config.yaml
encoder_arch: "resnext"
model: "image captioner"
dataset: "drawings of small networks of dots and links"
train_examples: 97500
image_size: 40
crop_scale_min: 0.8
horizontal_flip: true
translate: 0.12
tokenizer: "word"
vocab_size: 54
encoder_norm: "batchnorm"
encoder_activation: "gelu"
encoder_drop_path: 0.2
encoder_depths: [4, 4, 4]
encoder_kernel_size: 3
encoder_stem: "deep"
encoder_avg_pool_shortcut: false
encoder_widths: [128, 192, 288]
fusion: "cross_attention"
label_smoothing: 0.05
decoder_width: 384
decoder_layers: 6
decoder_norm: "layernorm"
decoder_norm_position: "pre"
decoder_activation: "squared_relu"
decoder_mlp_ratio: 2
decoder_head_dim: 32
decoder_fused_qkv: true
decoder_bias: "all"
decoder_qk_norm: false
decoder_parallel_block: false
decoder_inner_norm: false
decoder_positions: "sincos"
decoder_cross_attention_every: 1
decoder_tie_embeddings: true
init: "torch_default"
residual_init: "zero_last"
optimizer: "adamw"
lr: 0.0011
beta1: 0.9
beta2: 0.99
eps: 1e-10
grad_clip: 0.5
steps: 7200
batch_size: 128
epochs: 9.5
lr_schedule: "step"
warmup_steps: 360
weight_decay: 0.4
Rows from block 3 of the text decoder of a small image captioner, named by matrix and row number. Rows with one number belong to one neuron. Each number is 500 + 40 x the weight over its row's rms, rounded and kept within 0 to 999. All counts start at 0. Numbers have three digits each.
After each neuron's rows are labels from the 100 texts, of 14976, where the neuron reaches its highest value: "tokens" is the input token at the peak. Only what is clearly more common there than usual is listed. The data: drawings of small networks of dots and links. In brackets: how many of the 100, against the usual share in percent.
# fc1: MLP up (decoder.blocks.3.mlp.fc1.weight, 768x384), inputs 256-319
# fc2: MLP down (decoder.blocks.3.mlp.fc2.weight, 384x768, transposed), outputs 256-319

fc1.706:453478443522547456492476482548526498479487564481506503508533464504519577466517534412488493541469518500536477563522530496483520575534536527517413544512499479535449462486523479473515545511481500
fc2.706:535553506508467546480453497490515496541503532509482509463560518570495519532545519643488492467563566575523510488475499531544502484540511546490565555515542506467560513535493479474488444532507567
tokens: "two" (100 vs 1.1)

fc1.412:482470465602531454506460448572564461509529535504494471549479483518523469496533465486464440505500486501458470505529537466516480554442534503556487517565520450542480457465478549461535493518476513
fc2.412:552463423492582476515493483512498541530509610557497431488524504512543524520511522572501521455521479520505481478516493512522520489515506523483585545518519479511570501501530468475523470571473581
tokens: "two" (100 vs 1.1)

fc1.734:452492505510559453421507478500472429531478521537444502554440463522436522482557485472472542478481449488448496404419430508426450492573507412496449401415466506485462462501551577447494451483539468
fc2.734:494423581482506451512435510559453515480538520454541553537520484470429538551517422536483508494512440392503471409445517510505477475557553484461551540498490470633523457512515516424509418485511510
tokens: "seven" (48 vs 1.7); "eight" (21 vs 2.2); "nine" (20 vs 1.7)

fc1.654:528459520532435463424450428487450485478424523473513449540501499503515562472532581465494503472451520539542501516506493519514530508549444562436487541484530481512496449488525524458480486527471502
fc2.654:514535505494480568508501472435435507488511513480550496494530515529516544486437513493425443499458465528475453533505472488529521506502465517504567532511512493518566442500458401477482508520445575
tokens: "," (100 vs 19.6)

fc1.393:458461450541547462505488490598553472497506535528506505522488454488528539520512483428498491490463477472509494528566499445504491579459508501563446550522541458542455463483506515496507525503502491
fc2.393:532486493476502500519439487482511555514525524569471424497553504538467502535503486554453496495506473485570522500505490511557507501500533513481561516544504470518549518515551502461517466578471574
tokens: "two" (100 vs 1.1)

fc1.162:498510414513477447461540511481440565526498512560522510468452548517531595507474447488502549458520434459477517616489533459527546585528531582522486501483495424477482536546562466462537481507536508
fc2.162:515487502491500527526535466457422528565524531469520486482522479529492509509477542582428484495510502529519438504531487508469560455529513492467595516540519523480633491469522481496528475558500555
tokens: "eight" (48 vs 2.2); "seven" (34 vs 1.7); "six" (11 vs 2.3); "five" (7 vs 1.7)

fc1.657:491491447451498497460493570510475480547408588510559458492519481483535597506495553437481561381575508539557535421475469487444569452563486457470458492477569483504477525503596542496481533568471468
fc2.657:538485535504512571505492459444466497480581475451479488519496528536469487506437493623435482522507505497510484554518517502521493528463515457513585505531478486470582507461480477517510496486507563
tokens: "," (100 vs 19.6)

fc1.110:481519479443495486522494502420509491535577531552501438471489466520524537495529503479500385493558519526494452527542561541475527496529433474503472555445527504456488569541466476500503514524477490
fc2.110:425452473437516460570563538501440562523591536520490596475541451478478516518492494543465495515411460513480518504531426445540519459485472549462552482489508533534548504453517421509550480534433553
tokens: "five" (62 vs 1.7); "seven" (16 vs 1.7); "six" (11 vs 2.3); "nine" (9 vs 1.7)

fc1.433:521425394483577498464514518493418459550438578520563522452521508506582590503503441473510490472530518511528452482554491494447530429544449455460476558543489525485503538564530506519507470559474499
fc2.433:526532523520473561500467497510483451499567470484491496495508502557469495523508476593480497530501521535502515486472521494465475496492542457490609506481511508465592520498485467503508473491490512
tokens: "five" (37 vs 1.7); "six" (32 vs 2.3); "seven" (31 vs 1.7)

fc1.500:456539503513553451456547511515438434469463565475426519480506458487496563508528436504475543489549439505488481464464479449424481500530517424434487495443443491534504423472520468457548524520491467
fc2.500:537486526457536567518500524495544567477485530467508514516592494445537521516538503615466432495534491545430613565500491399527477505504501511544559609536511539574583466479488458500527508490558555
tokens: "seven" (58 vs 1.7); "six" (20 vs 2.3); "five" (10 vs 1.7)

fc1.757:522461421492577496483492524558512443543424541513520521534548451483574577425522470470494531487498471462469527532564455459522506507531463466455461521573536504507485457508501496501504497510526511
fc2.757:506545466486536546462494530520507557552560529509438459469539498506525510514468508604501486496530516541496493495480457515516496472534487471513559506513510472454514564539519450474490436511512570
tokens: "five" (35 vs 1.7); "seven" (32 vs 1.7); "six" (30 vs 2.3)

fc1.585:420456449569525458496496454554570485517521541535514477495520483486551566456506481423516440490509482487447485514533532476526541537452541507566418528530492432560455435478507447439537550498513521
fc2.585:473474500497470465533509478479481605505537513518491408511512453501481479497488498567468511512505511429505488529507461489477492453488507502499519572550488493548552495525520454482516498566491490
tokens: "two" (100 vs 1.1)

fc1.531:458502422459533478453503513493423507517434605578521455466511456516517601463493533478511533513556482533550567561507500467499561507571443491429462501532493512509474551503584467559529490566417519
fc2.531:492502534526489522539439494463488564495545478445451473503517495532456471581497468667440437515495525485502476508498527532503484502452547467469562496548462492452566519494443517473491463533517518
tokens: "," (100 vs 19.6)